From a checkpoint of a small contrastive image-text model.
Model: 64-pixel images, encoder arch wide_resnet, encoder norm groupnorm, encoder activation gelu, encoder depths [2, 2, 2], encoder widths [96, 144, 208], text encoder width 192, text encoder layers 7, text encoder norm layernorm, text encoder activation silu.
Training: nadamw at rate 0.0013, 8100 steps, batches of 512.
Data: trained on simulated telescope pictures of galaxies, 97500 training examples, 42.5 epochs.
Rows from block 2 of the image encoder of a small contrastive image-text model, named by matrix and row number. Rows with one number belong to one channel. Each number is 500 + 25 x the weight over its row's rms, rounded and kept within 0 to 999. All counts start at 0. Numbers have three digits each.
After each channel's rows are labels from the 100 images, of 14848, where the channel reaches its highest value: "top examples" is what is common among them. Only what is clearly more common there than usual is listed. The data: simulated telescope pictures of galaxies. In brackets: how many of the 100, against the usual share in percent.
# convs0: first 3x3 conv, stride 2 (encoder.blocks.2.convs.0.weight, 144x96x3x3, each kernel summed), inputs 0-95
# convs1: second 3x3 conv (encoder.blocks.2.convs.1.weight, 144x144x3x3, transposed, each kernel summed), outputs 0-143

convs0.48:501511500505515491499498490521518525467527516504519450455497522512503485537504515501499510504482458623491496484524501521495475523491529446512469560515497505489500477488489514492501443530495517482468500476494491510482494452481492493476520494495486469492479453460483466513497502499486526492
convs1.48:537495490455555519518508534516508513554474498473505542496510485470479488512479484516485480506514496496470499488559484462527514460514480495487502470452483476521463549472524520523488491536462512481509492488481519488507506491512503487521506495519549491545481500477532486507446466478504462516488502425502503506490448478524492512455455492506463493477494463465525461544462469527487498461479512492516517491462513510502496505485470494475496
top examples: two-armed spiral (78 vs 9); tilted (73 vs 18.3); small (63 vs 23.9); winding: anticlockwise outward (56 vs 13.4)

convs0.0:516486508506511474508517500516509531483527523513522448512520521504522504528532515524515524487512512632522502483529497493475496523509534411513510500513483514506507504495519518497505480528518537474477505481554510512478495509477509476505517511498506528485477476454520505505514506516503498489
convs1.0:537477503449539546550494557497516521533517476519509514518485535496485464514517493527510475478512497514493531494554484479518471491528501455489487493515495453520495547467512507496531479551460513480525472504465491517497514446524523508530493483523533508509499473480532494481434498479491442463490484431496514505479479467542504519492497478501476476499482503481495475535436501488511492501499513516539515499475518505493476503512481492497494
top examples: tilted (70 vs 18.3); small (68 vs 23.9); two-armed spiral (65 vs 9); winding: anticlockwise outward (57 vs 13.4)

convs0.10:474533505466474505526493526464458498495474478485500507475494493503489493473465477493479473496487522509479491539477497468465479470464446552467501468468522483446477475490497446494478517483469471494536457537511512474526504502470468497447472490496463468479494506520493489491492494465489508534
convs1.10:481534542552409482470515531532491504470471510513426508521502503464477465503483465483499478533484496510477505482451514501506486487496477525497488462495484503481475481494478498522494516497464525492506466503488509523466514507499459472504535458514501517526509533474512490507513480451484498431478519545525465561470525523483490480476507512486498493532498491521495481434497517487508497507493521510491504549490501492481506476465496486480487
top examples: irregular (100 vs 9.4)

convs0.16:477501509494468511523505523487465446483498463508500533502493487501461473474476498491471450496479501509486475508490488498477519502500486530491535518496498511455511509500453482515510513503530499512523486530495484509488541504489472487531444443508459546453461536528516499419467485470502505501
convs1.16:478584507540444501495517520494520494456490499493473521523508481497482479515479486486483486547491521461478484513520469516474531474496517527519483476505499529514467521494496510513464485517481515514513485522471505503489502498534465497485508473510522512517497540481492500500540469499466536496500555564519472569473574458465475472482494505521518512519516507518491503477499527516499484489484516526513502537464525505456503504482466445500475
top examples: irregular (100 vs 9.4); small (55 vs 23.9)

convs0.64:499518525523490502518517432514502520557505507488529486484511514455481490534526514510503503518551461534502496502506493527432483555498538420506459533520504513510516523523510491509519472533494524480466508492513500515472519460531508511493521512481487524514507518507475488542514496491514533487
convs1.64:481552524514543512526514513501518511547491502529532540488471484499507505507510492494482480486503487476493491506556493481527518498526486495507486538529504446515496545504521502522516490552506495454529514511471492497507496487521495484529496473513520471528500499492516500496452488498530452468468451475500488527502488437498497502478504496507479469489487502438507463577481501554493550479495497502554526452488506494489464510491457473479475
top examples: many-armed spiral (78 vs 8.9); winding: clockwise outward (57 vs 13.7); tilted (50 vs 18.3); winding: anticlockwise outward (43 vs 13.4)

convs0.119:441505484485463498474483525484465474458490474512507515502441490481464486462472481481465478485497485501468473502492497507467514499488470546476542482506494464454476473501465485497489493493497493508520490510496489503499506499505472490484451460492427511478446525517484457458487495481470490469
convs1.119:484509507505473487488503504491491494486494486487488492517512498498468486524516498484491418567494508454509472491490433512484538489493521552502484503502489511511467523461517500514492507509494491509523492501485509505478462494504491502497500478529501502504509539497511485506524496497473550456519555545511494608481528430473489486478485493501510516490496516528499515473521539489505499534477526545487503491470504525480530510520469448480458
top examples: irregular (76 vs 9.4); many stars (61 vs 34.9); small (49 vs 23.9)

convs0.46:498478500501484502485504487500558505468506487500531451434458515450437447459466527487492468513496518551431471473489482489549466508476485515496513455519493513484515504500479508479498494525514501486468503463507483510520491470480483492468502479491500502526497491461514483520494519484508500504
convs1.46:518485511507553497513496504464517500541486483528546551496515495446489536542500470512482503443547545465478490505496487529516492479508501495482494480496488506560499524507495554508478506525537495518524481503477494510509515533525494555511493508520521491516495488509516513518497485493491476587474467485499473452506498494524455523464462517487523521464494501486501536508535500529500497493478536483527548478464525499504479514522479470541509
top examples: star cluster (92 vs 9.1); small (84 vs 23.9); many stars (63 vs 34.9)

convs0.78:472513526520511512490518506533497521478494488501554441461481500446432453504476495500499496466508499515466478481500493484534492506467520479482482527505468497477513506475484504483500532517534523486485507483521482538444482445462494493520485485482497509506478440460529493527510485487531493472
convs1.78:472566513563476487481547494517533505486475503548491531501519478471470527514491469500474471465523518462455463512478510497517499477508513535513480488481488503551464482522498535500522480515513518508539453502503499488480568519515501483482497461514513473538525539480508536537456491511494460541436497523490463509473484516512476519486475486490486505487510488504484472497523509530500470507506529464513539455507501490495521494492463489484499
top examples: two-armed spiral (90 vs 9); small (82 vs 23.9); tilted (76 vs 18.3); winding: clockwise outward (54 vs 13.7)

convs0.63:516480512501487524505510580496509491526478500510478523519524492525499502542497522520516538511520472435540519503495499506450523506528518497523494402469458513518519505460520467486503518478536503504500518506486510495513498479567508496491516504515520515505513461475534485524497530496499502515
convs1.63:562530504515546458530503455517492457514511482497488515475488519514501473467501518469507506531486435516490483472481522487491484524482493484539515515499532505467488449460482474497514532452506542505479509514516516502492493489479516474489529494499503530468521512518525490503471499516482471416462488500511506517487510491500534460533540489536494476553539538499495480485516503433528484495488491533501486458492482498457493488467516520499496
top examples: barred spiral (65 vs 9.1); tilted (55 vs 18.3); winding: clockwise outward (36 vs 13.7); ring galaxy (25 vs 9.4)

convs0.37:535491523492496492511505465481512500531479509531511500534541498552501535518520529494494518524549501500515528464473483520459521479534570471515510415470483512524502528471501499473500495498517510483512507500500507510516495502500524497546514488507487500485515488497583511532493468496549506503
convs1.37:535492490534541508549505508526504495520508483504497504492483526522516462487514514507506526532495453534531496492541517450490502530518497458528513497543542437479519489495526487501521526524481524495504502481536487525529517448490523499497533502507498520499500483502510483415409496498503496472480485414506495480507463510513538500512512471518496498503490489458492485513444482505496503504479473539501476490529496508486476490516530514500505
top examples: small (83 vs 23.9); many-armed spiral (67 vs 8.9); tilted (57 vs 18.3); winding: anticlockwise outward (43 vs 13.4)

convs0.140:512486502497507501519502435494480480548512499523526473511515468531506533521502533497506484516538551391516515469487495483455484487516533475502507481488500505491519532489478512485498474487503471498500481505465514499498501497411514515516494485514504486509505490466512471508466456480500514506
convs1.140:513533511518515469511474498550502492497494497512490469503481517516524472468492495468514503512503489504525485467474521441516530517497472518505511534523495484468466449489495483524503515447518526515454505498507531511498530449466480444487525497523469473497521510509484493474433495500492502439495487453493507494493472524518506474488494481526463482505498505509465442432439485455507490474499467496468485490530449510501516481477514500484507
top examples: ring galaxy (89 vs 9.4); noisy (62 vs 30.2)

convs0.85:519474490493492467490504452477534511469500497518524471485502568502523484492501498483511506498529560588506492478471484513467531483549537450541457493488495484504492510481495490472493457534527535488511509488542471510516459481480484489483499479481512489502485482472499501507493487503482494456
convs1.85:548467497497564481547511521452515504553467493532541538493480516501504479469493504489502508538481492488533467478536502470494502523501486487507496521501479475494500512506533485487494520535474497468524490501496482504474490482516483467546506496530524477502486498515576511457465491506478538569536518482515460500478442512506525515500505476517486463562484466452499487524448495483499502514475494530507496458473497495495506493487476496485500
top examples: small (77 vs 23.9); bright star with spikes (75 vs 25.5); edge-on disc (30 vs 9.3)

convs0.77:515484510494541507483479480486489493495479492510548456493484551482488458479488482504518480488484507543521503527498498471480457450477481526469588461486487542508505526482459476475523529477508509525492464491540492499468462487468498474485491513487511491470517484461524507468494467504517484490
convs1.77:465533507579435514483523551531516500487489496502467490505499504511504460506478497463502525490491512486486446507475548510516494503513528514519485463522476532510483491516501526536473507485499541517540457502492543527504554521507478529497519490518498472518513538488530520529512484481490483506432484515530493535440508544547497514479472493493507513474509518521480500412517528507500494481491503504493511489516506492498508505468495510508525
top examples: tilted (75 vs 18.3); small (73 vs 23.9); two-armed spiral (71 vs 9); winding: clockwise outward (46 vs 13.7)

convs0.59:497530512503465496499526458551488523484488484504474544544512464542506531519528514474500491498546398485524521537488499519507540525511518515530536481472545515508517489501505458531506518475471491474479495514478484503506565514466506479500500489518487529498523507484494501492504501483496498518
convs1.59:510564487528450433496542470527498473488455519503478525493534501506527480499478489517483512497543517443488498533556507490491504485520505513515482510495516499523484502516534497535460514525518514531529475522469519498491496488529459470485496491504546503520484534487540524524484480484495496507494508543504473487472512469492470441447472524499513507485482474485499492525481502492500481499452504527488535514470527507462514515467459434522506
top examples: irregular (99 vs 9.4); small (78 vs 23.9); many stars (64 vs 34.9)

convs0.127:477485514486489464497511513515451495475506516489506458531482458556486475494496527501495497508496522407525498467494486477434459525459450478489492513540506499512520525490515515497515440488478471471493522485478505512457491514452499506467502500496461508496521492475497492498500524489506498520
convs1.127:461510512498468440465467485561507498463496505534458464526515489504516503517514510538486512490533540459487497509515524467519469513523475532536483494502496495531472509452507509494478524510517507519498501526509491528514542477508496452535514478505522477511466545463501476494475512481517477409458470494513541505523486513525501479457468500502484509490480479501523475490465505452482503453523531481503536493490504494496474488536479504492476
top examples: ring galaxy (97 vs 9.4); noisy (60 vs 30.2); tilted (50 vs 18.3)

convs0.26:498450512492512488504489438470529479552493518488508471523503504481490494499497518494500496548515495462497490521484500501564496468508501525487497495488528514512496498520541509494516531488495475549544529522483515505541491529510508525526503464510516467523525476469561516589498507522520504525
convs1.26:518512488522503444507487477515495462546454452527515517553503500558484477462497514492475521527479427512489509497489487461503519482522491500512503483523482474485506454505541510490481507443483525498467506505523508519507539482485520442482515437530505499504511521487494500493491511493480533513470485460484514504480451484485507436526534461482484511542513477520480503489463501472504504508481477511488491475528490496519523458469523493494542
top examples: small (98 vs 23.9); edge-on disc (77 vs 9.3)

convs0.116:513467502509515475518532518516495533435515519493494451505503506486508514524525522511509513519521511607512513480514506486474488520510511431506499522489516514510501503493510462505489469537508530458466487461534511534506486456526494493482516491476497516492480445456528511499517497517520498491
convs1.116:526499528478550532533514547495518513528495503501509517519499504503490473516505483525482474515512516503496491494554489501537496484525486479496494484488475456531477567457526524495487490570499491498517474524434491506490474483527468502531506486503521504510503506482551487468458504484496470481457475434487509488503486437514490529440451475503477494463488496488504466563473507507504510499499516522530526488471510510487516511514475484476480
top examples: tilted (70 vs 18.3); small (69 vs 23.9); two-armed spiral (63 vs 9); winding: anticlockwise outward (51 vs 13.4)

convs0.113:451487484498507504455493502497395504501476520495466491475508449509560526548496462466503515503512469517537523506508511476493457484453454500449502484472484496534494480481521503498478488490452525503502467506527507499487504499517503495466505470489495485484477515491490520504505495519510480469
convs1.113:465503530497459552492480570531538493468499510509466444527510503497514482481512526527505493511492482492530499512479512458519518501526499537508500531503495487510479439492464510494493539506488517467513487522507549519494510456474480445485500515524497480524514511492497507480511525530492480452483488493511504519459504474508455456447453478489474497448464496497514464427457486485510511483490501458460502478502522497503490488501483491476513
top examples: round elliptical (79 vs 8.9); noisy (60 vs 30.2)

convs0.19:482457513501505507489512461491396484550481500502459498463520473479562494541539512494518522521556458490521508477490489502481490497496502466489504519504472509554487488506548544510466548490476516504504485501491507491480512494474527519493518483501501489508500499483533509538492487507518498489
convs1.19:485491508502481507481454500522495491493492504521479456512513537505511473503516530542510518517489449481521506491512507443519521503511483506537493523508513476502512468482495479471502512505468512487495510487467498505482543439445486400501521492509485478520508493466514486439519489493476491420493489489517471517473462492484504458494494458494466465487465514502490433511438487470507514506493513511496497501515522513477526503522507486471524
top examples: lensed arc (97 vs 9.1); small (96 vs 23.9)

convs0.38:513513504502490463486534472523475540457508507506505480493522509504500486525534513506512539494548522600513507486515501512456496511515551466520455505517483513531495519472539530492504472533499530451458508474547499527471494456496502501489500514485483500472482474482514485533520518512496500493
convs1.38:523470495482541508522489535457499526531489484486532519492509498499487488519498494530491487504502483478480532511552475469536480479510483473481489499475516452525511540503517497471501440557478475454523467499435464491495522469493485473532515492492529504514485429445524502460447491483488472470482476466511502491496477484496503495514512479493488459500487479459509472540474486515497509494503525500532514508468536487499468466504468447483500
top examples: tilted (52 vs 18.3); many-armed spiral (50 vs 8.9); winding: anticlockwise outward (47 vs 13.4); two-armed spiral (41 vs 9)

convs0.111:522475529509506481515516507506526533512508522484507439496497527523497500523528515499489532557535478599513499471501498488500468509504518453508481549504516498496482525493510428488494497540508527475484498462536493533489469472543511510483517496493530517495498462453511487501512495505490501481
convs1.111:523503498495556495548535536499481501543483489510514520493480513510504493491490496482499481489481510491489469499528499503539489479509463499513473480485477472510453569472521511499485490552491463481525471506463504500467464499519487493537494477514544480523483484502533473492431496497510453462480494429487483518438484471518486516474462487474466475470460485478504460544459470473498527490488498516529508496486503471514501490483478460495495
top examples: tilted (72 vs 18.3); small (66 vs 23.9); two-armed spiral (61 vs 9); winding: anticlockwise outward (46 vs 13.4)

convs0.125:494494519502492511506494466491467463606503495495488503489542489484553512503492477496500469535483511402497507473458484495479507507504518483491491440499486509499510529499490491475489535514515497518491492498477510483480512495458525512513507483514490478511502479473527476541446480472512492518
convs1.125:504488492520499480518461496507486509491509473523474470506485510502523470477516513463504500493485482511509496472467522438495525520519485501521493507526479459473488448460499476511510541466508507480479522490507546524480520462444501460481504521495483501486522519499478457448452495527512488442464464449487499483496480519518503477484484464503462480490502513479494466423451464464500508471485476523467476471530467521497507482459515504484514
top examples: irregular (100 vs 9.4)

convs0.27:479521518517514516480533514508527524515496517483521468454491490505516507482489504491475491508460489580485480502519516453564461518464469500485486543508497492500511463519492522493485499536506520533524534478522493495505477498470493469449510494488488455532532474450455447503511509489508512512
convs1.27:490525516536499425483494501521456491469468495545481512505482516487524515482505505519473498476537556470453479433530528501532488476520499495515493463498467485501452509491480549489489507520480491499516471538494522510500516491488473486494488475518538470532511488464546512521418489513468498539502503454513487495507457519539474496468483437477518494502490519490511469489503472502489509496494494464528511462510493503481479480479478490504488
top examples: small (73 vs 23.9); two-armed spiral (51 vs 9); tilted (42 vs 18.3)

convs0.115:503511510508508487505535492524472523460508521510512448488505512506500503524528515492491518498544504632502505470503506499472486519487521426492483540540481503513507496494521525500494467506497507459481495470527496510489487457487506493476500507486476507466474491452495492534527521516498501505
convs1.115:504490517456541509523505540479513502534502493510498529519524507511496475520492474532479463511504509488462519522559487474545471479502465492490507482485509448528489551486525511491492467562471483482538463527436483476470519468521483488529520477514526499504499475485523489494436495477509467469483468451517495506489476491488498511484501467500491467488489478476525483545454485516515504474488525484535515517454531487495468474507474449495489
top examples: two-armed spiral (54 vs 9); winding: anticlockwise outward (49 vs 13.4); winding: clockwise outward (48 vs 13.7); many-armed spiral (42 vs 8.9)

convs0.31:487504522520508488499522474543470536541494520492484502503553494538567507550556510503509535517545508506540522465505514497495507538516558490495476529519492495561483506497545566484494504522512519474479522478510502514478498526494547508515525491508515503496475497496517493529510504523512477507
convs1.31:485458482484511506504449508490478517506518491507501461488499506511519470501549508530505511513506451486483507515523484436525513497533471494495523513506502435503510498484508478477519499507456496453477521502477509508490527441477507412516518512504503504496492445466498492428432526527508494453502482440488497497511471492513493486512504466515472468491492484477524459504460477512498501487504508496525474481494525514522486463519505481459497
top examples: lensed arc (93 vs 9.1); small (90 vs 23.9); noisy (62 vs 30.2)

convs0.100:454472475489482498467471495483556477504483479500498475502459475471481466454455507473482465498510517478452462516472477506552504498478513530485504510525488461481478488484491524483487471492471467514507519505494488477504490529497473497513442475473510480496488489482436485505481516483455458468
convs1.100:488500492516476500480506506511508505486511497499484493486507498510430527510504491515483518526491489487484465511507485536496504450523516488496532450508501523541538521533499544481509469518496459487524475515452483508530500546501502493500511451518491475497527489502468545534486516484542534568519531487524476519523478445528493536455468470471519510472457489470490557520541496527507501500498525510465472423525494514509509489505507487505518
top examples: star cluster (100 vs 9.1); small (60 vs 23.9)

convs0.106:450528494482497506491481544495441458506454480461484480504537453481566518530506513484506507519559480419530521512471488526484504499489447510500532468510503475519474510476524521501480493458488513497502468493492507494480496501477490496482490458498466521503503507489460500498493510496477510508
convs1.106:472500515531427542467504533509514530449530530517460469482511511490515498485479507477491514472502489483494443454449502521533508506504498523508511518503466510473445515471454491532520498457475508477495496504505504509497487554502488494482508470505478459501496490487489496508511499488494500388490498544497508527427492522499490485500506469481495547525486515494497505475534509450510517490493487496469502489523484499516507512462487505493488
top examples: lensed arc (97 vs 9.1)

convs0.14:521488501491496490500513502513499496472529533497508461504483546491488492468468490503488502484491518576458497460505490487477471485492501526507525469503472515432500481487469443490500489534523530462474512460532498537492487448487453494482502491489479519478462472477504500434498498496460495487
convs1.14:524512506519561483509546546472509502557444483534547552467480491470498455504501499496483469475495533482483427471526490511527493478500510502487468487489455486512470544495506532528462475533510497515509482503473510497488487485537480498525503497532540464511493497483542499506487478505486521523488530494503477512464498491510445521469438498463501519463473492491515490511513501503490487484492509501495529448465519499502498531478477455507511
top examples: two-armed spiral (84 vs 9); tilted (83 vs 18.3); small (76 vs 23.9); winding: clockwise outward (61 vs 13.7)

convs0.6:465491506504484494511501442512458492512507482505481417487483498518449504480493513502494479502561502396508504498526495464505498463506488507474530516507468486487501522494505528481475489508465489498517500495473512513497487475434506515486528480528503527498482503470488462541491512498479488484
convs1.6:484497467521491441482509453537497477491461473521490473497468547500520488476507497449503535481497491484524496478449523521505529520515483496511515534516478498487492454498480480506509518437524537521474500497535537535536517497490490467490496489511469468482497524505468497501425517515491464480459486458498487522471495529519498467461464470501493510476478501514475494437487495452495476487476485498477470447514475528497495501456506513511503
top examples: small (80 vs 23.9); edge-on disc (65 vs 9.3); lensed arc (27 vs 9.1)

convs0.103:461531469499489498478513550520458518471497510480505471491483490559500513470494507499495514471545472498489480489517521495483460503451492549470543477494506492437494472526470496484481454495475477467482479474520491518494516509502513501461530525537481484485490539456470471461499527516488480484
convs1.103:497510511519484513465520480486534486507484518523482469503551506491500476515507506523478501471510528506409492513516515506516499488524503476508484474475469507534467513525514482538499481521512531519558484544474475501518485515503460423529507503510492536494519530501492548517445462508491440522501490515492494467460516544502499495470505500488526483485478484477503535442519483509476493443499532462487523511490509489526489493496468457509521
top examples: edge-on disc (98 vs 9.3); many stars (73 vs 34.9)

convs0.66:501470500515481478469507484513545505500515464477529462460445479440410489482481518523484461473513496516423491487502471497536473498484480482499467459522497510465506533506474495519484495512539480461476499475495496520488506496517493497528483497528480530489501486490490470512498518507511484483
convs1.66:521500500498525472488532460468520483536471491485519534485513494488486564533507470464471481452549524461455470498501452527506491452504514507502476489467478507523486525507494529505486485530520502493539490498484501484492522536512491544506503489502506481506500504506500519521474483489473483599484466481500479481460471483514487546456471500528511529444510503507498528533551519529500489496486511489515523475480501503483512531488456462517500
top examples: star cluster (80 vs 9.1)

convs0.101:495522494486472511497464481485485476521481500513486499468499470466534510504495484485495498514514493386505519483484494476459500486510503520481538444465492496500495497481491481491476501477491479517484509491459542495470517460448511541460518488521515500525452491495471469515452479482468508507
convs1.101:482496503519498479498498502490509508500451494500502486474467519481523498464506503436510498488467478517521486470472509450480490524508492494519503518513472467458486466455509474496520555454497534473460505486494509497482509507474498423456495514485473489488504486487485490500426503495506451471490474496496494506490491501502487468486471482500484485468518502485464501442492468449478475491478455496447454487525470504472502490434510533495526
top examples: ring galaxy (82 vs 9.4); many stars (82 vs 34.9); noisy (76 vs 30.2); small (62 vs 23.9)

convs0.25:491445505495515493479485473501463540510492553499470455560538540565520544543524489491507540543530485528540509499513515471485490494481525481445497526495490488526484519512508497496500506495489520504509471499524517501465481506507520495492532543485489490479463491482469491493505485501483444487
convs1.25:488485531507459511486492563548511500479475520497462489525493499503522497447495505498488506514472504482508457498522499508529492500532497498502493521504502466494469470510517500486481495535479500477507493513441519514499514459480469493512510489522500454528509488483503517461467512482463468455468473449499513513442511451552480478446466466455478501470439485471509457445470510489491505465493481498465479486497481483504494505455482480495503
top examples: many-armed spiral (87 vs 8.9); noisy (79 vs 30.2); winding: clockwise outward (54 vs 13.7); tilted (42 vs 18.3)

convs0.21:498508503518503473498522510535484528446511516496517464469507502504458495503520514498504519479521527600486498478496494502439493523502523440496479496519483507502495508479520525487498453542500512463481517470536493535478488443455495476490527519490490510475476474452504485528522509508491501493
convs1.21:526492492469545485521506528481499540538514478505525536489522494493490482526496490534475477492505505480478499507562481480535478480519472477500498491485499444523478562466525509471502463545468483471516476512434476501478499478500486477533514474501538521522483459464541471467435489467506478447477490459519492494515478508490509507493502484492486477514495499464511456533463477504512513497497507507531516531470515489497462473500471462472485
top examples: small (74 vs 23.9); tilted (45 vs 18.3); two-armed spiral (40 vs 9); winding: anticlockwise outward (34 vs 13.4)

convs0.107:477523490499485503505492522547484488480492510491485515511517480515523538491503493482494488491506418433477492502487528463503491498495475569486480528497533496475487502519519493496482447491467483497484470449515474494507502491494517519466499530539455458492469514498426480462486486517485492505
convs1.107:496532523517506489494498513492531460495475499473501464480530535487500511462470453478486536518492505489479471471452519491507514482510508482509491511500487471491478492499493530528469504464477513487524466530514515518501505500489469406483473474504480510520527481471497516522432514483502463487487480526541512465457472464509471529477471480503505490459482452504475499451528467491476508471474488455468487480494460526490497490462480522502551
top examples: edge-on disc (88 vs 9.3); many stars (68 vs 34.9); small (58 vs 23.9)

convs0.62:523541471492495520524485487501512488477478508511503457502506511513485536457469496510516488496488428553480480506477500504439518468503457530513509478460508502481487485518463436501498493512502522504506516516492483475540477481437490475477521470496491489495524503469473516425486507503496516478
convs1.62:509525529517523485509517456523486495525488511523508524494512490472525507518500469508470527518491512450534471469489509502486486526506475503506510514479467484509494530507528484570495526482527560502478484518560501505513507513549471488546517546532516410526509489523548533507487498504493503475465496545475500493472471501506462474506505538518521518484493509526531484539498494479535501479477476543494527455459503512495516522479481502505540
top examples: tilted (78 vs 18.3); small (75 vs 23.9); two-armed spiral (51 vs 9); many-armed spiral (48 vs 8.9)

convs0.110:483467507523488502483477491507501492526517517502511428480491475491483490493486511474520509533499498437506496504474522499480519481512504506504507419472493524482480513484503436474491506504518517501467536523460524485552482516409522509500507471482518492492504481451538492498494487505498468488
convs1.110:505510497512500462500519479513493488512459480528483460502460499518512491462524499471499512532493477519504499473483525511518499521484481512518495541551475455465479443464510488480521500483483554510434488448517520536520515498507521475507527452521467489488508524554511477489472510504490452480469481471495494494502482491519513471499494466507492477505458502520498494465488476450537520519455458506498457456539457495511511486449521505494479
top examples: irregular (96 vs 9.4); many stars (67 vs 34.9)

convs0.67:490520488507483499495470497466520489484476455481511482456461490420436483497451471492476472480472526523458484531489475494489463484467501518491509499509505492479488506528477491504488468480462471483494455473493492491487485511476480496455473472555456498489521480461480502495492502496471487530
convs1.67:478525494564472503491479561508512488437517504481450472521526523510481516540502525495481473503533505470446461523506467504498538468528515526511501470499469500542469521509503533508491535517473513509531488514543490522499540504521479490495521458524494503516505536483505525514444507477501554527518549499519503518509487426504501494510501504508503492511542568523488504471517505521519498515489524533506496482504527532499529525524480484503502
top examples: edge-on disc (100 vs 9.3)

convs0.3:549491505503516509538517525480520509521497490500508487487488526491484495525483523514510513504500525530535542512503485547472544508553563517543490398512482519519502518473521477479523499496530520497493525505520525507527505505513472496529490466480520512516498505519549536545521485516517516526
convs1.3:567550489516571427573520478496492469569537472503526535516499499502506501510496512504513499530512512538489513491524530472493492499501492495503508491502514521490502531472519499494511525529512518512506500499545486508514506472537531510530547500489526532516523504509531466475493502504495468476485487493479504502520495503485503485529554542537494507561530484491506494575468470471492501514511494535536521512523514500491480512519520526500486
top examples: small (84 vs 23.9); irregular (76 vs 9.4)

convs0.30:498520490515487505508506377510473475533476507482481516471512468448487523523508531495520499516548502458515513509492474494509454481498469455502483469504510500495481530514511496502473488479476489504499509519485490498519503533448506509480524437517515475503495483464468478502493510500470490471
convs1.30:507494503503471473502497499531470515481488499513494503494465520498543482426490484492489531500495494475523484481493518450549518512540478478524491520507499453456484454491500503507505516461524491522453504500473528533503500483481513515504515506526490471515502495512493491472480494488503473478484468414488481485509487512545495497452449463475467485481454483484513456458442489463509512490486439502468488489505453499509497495454485473506499
top examples: ring galaxy (80 vs 9.4); small (49 vs 23.9); tilted (42 vs 18.3)

convs0.130:488516498523484486500515541529522535520489516511498454559528470524506511496512525493530537567499506455501496464504519473458476505444473457461491514494501524452481536499507488476496455516508500492470503484519513517487484525456503530516522529488468525506546457466514490486506496507519491507
convs1.130:485520513504513468491513507546486461517466498549519484494469473482510512495504499505486484503494518465495467454524544512526498494521479490521473522510505480509475508475527516504473495509523490545482515518483510520513484466518497510558493478552518444510513488508513458486482525461516434404470453495487509497509496462538508522449449502475470514475480481504508475509476468433514506471506489478492498471507477500509492491486482498519488
top examples: many-armed spiral (82 vs 8.9); winding: anticlockwise outward (47 vs 13.4); winding: clockwise outward (38 vs 13.7)

convs0.141:487500505509500500492498525488468487552501522521536475516518486533521520503500502501493509549510533381514512504481496492463460496486475452487499472513516507509483520488486511485503437474487479488506475505486507476486499482413496525516514494508501521495506498449492481483502478494467510501
convs1.141:501495543511481465492481484506464508487468533536496502494479512496552482473501486483511497500492515492500472459478523437531498500533493497525526520534479490489450478457492495503491512449481525492480502501487494509493513481515498456483494526510488452503515517489493475491426491501497455386476458495491519540491476473535505473477480489519475471482465499503506454472482495454514498480488494492494479494527459518488511466482474507486485
top examples: barred spiral (54 vs 9.1); ring galaxy (43 vs 9.4); winding: clockwise outward (31 vs 13.7)

convs0.34:483494483484463476475480498486579528498515490483498432470499513497487469456457524475472487500498493528414462493491498486546488520480509537480460491522504484487502476481496501461482500511503481502491528466488478500530470464491484489480484512470503469513501473457489493530502518498484475473
convs1.34:488510508510514467500513477490513494534471468504534517474515493489472561521500476513474530484499505477459467513499461526478497449513522491484490456494494512546534507528496533499498477518481474466528488507474486488517508525506496479509499470493518475504493494486508533541477513490507504609507505460523479477505458475517479544453454492484524513467473466471502557493581479530501508495477518490501504471493503504494502484506482479512528
top examples: star cluster (100 vs 9.1); small (82 vs 23.9); many stars (70 vs 34.9)

convs0.93:525471511507503481510505493506493519454524511507542468495464545492443493492500507513507517500509535586503508476494499501486483472498509468513492469504472513437512508474489469487506476547529532452478520459531507535527474478491452480495499493491482522497480460455518525462516496498495512494
convs1.93:558486493445603488543534510476484502578469482527552568506506483492505502502499488512496479502510510478515490500524488523515494480513498494492513503493502500519501564494524511498485472557527477519518479512459483486500458514534471521559492508511542497528487494517534473516526507496499499511495490514502509496500494470509475517465451509500490520477490488513518516572515525488494503504496515531535525491488512501511487516511485464518489
top examples: two-armed spiral (88 vs 9); small (86 vs 23.9); tilted (84 vs 18.3); winding: clockwise outward (58 vs 13.7)

convs0.132:479461519501482465476508519496454475531505504482487559522546478537538509524516522509509521539520506452517488444479479491490502508498486464499501485467521484525497526481524475490497507461503466484478486509462494496516497472505513502472497453480515540515460497494489458467453458484447499476
convs1.132:488505530474473487484503502555476515493494510539496486484467496506532501458512479465508499508496493490518496476489490488522506518524472496519505512505486485471456482467498482496485507449504480492460519491487510514495475489496495462507506504533479426502502519496495457484494533503504492417492488518477501519514484478520487487460456465480454472479441492496530470464481509428495500497499438488466481447522446498513496466477493488470458
top examples: irregular (59 vs 9.4)

convs0.102:447498472499502511476476480501430486517456492461462514487503446504563533517517436477491515489559472495533499523491492507481517507489500463460519510503486480518479465475496503496465457497468518481495471499519505515441518499500506503496494476487498477493498550516495508486498494500534470489
convs1.102:471509536499487565475494554529538495466497519508468469536534496501514481493523498578497487501459463478530499523473474467527498502513484507508492523493516506514489440499503511493500512514487488473511498495447521521493514486472483441509496530501489518517493480477471506485510516486482507470492495494502516539463470476500466495406464477469478465483445492490509459465469496487510524476525494477451499489498523500509496470514501476481508
top examples: round elliptical (96 vs 8.9); many stars (62 vs 34.9)

convs0.61:540478506501520509508506520511517495523483497523490510493517495514494524515517509523518489513517510439538511495476515535457523482561539521539525386483473511547526540466525512485514519471546499496510524523489534496516513469546495497502517494503527481504492508491502494525503500517491513525
convs1.61:557533462521553445540536454504495497526505490497514498475468509514490490480537508483503509520485449517486522482509512491471516520494495499512515503523497484457509469479518478483521514486500537507487535479553493491508531467494520472513538497458503533491515519494532445480455513521505499440447491501496475520485485493481547494557556514530477512547536510508490510527484477455521529506478494525479520497508472498493498481478517533500504
top examples: lensed arc (86 vs 9.1); small (74 vs 23.9)

convs0.86:502475491486509525506487525513466486464504515507583479474490523481478456497473476510506485472461502552504492509495494491466478482461471547483558470498511506487487541475480486482497542492491494506511433521529510494481498483430502474493497500498483536486509488488516506460462483488505485528
convs1.86:475593508575427501475545563543518518477504540492467466499460499502495496494503510478491513516494504487472482504482539521503505489512520536513513491510486524486471475508484492520497490483510539527530485509518509505506531497488488470463505475518473523546517524478511510537492480475479507480491509542512506545468537495554493487509512501474502542526515522535504503439509529484492515489491505488461482490523494513512530534479492493498526
top examples: edge-on disc (58 vs 9.3); flattened elliptical (33 vs 9)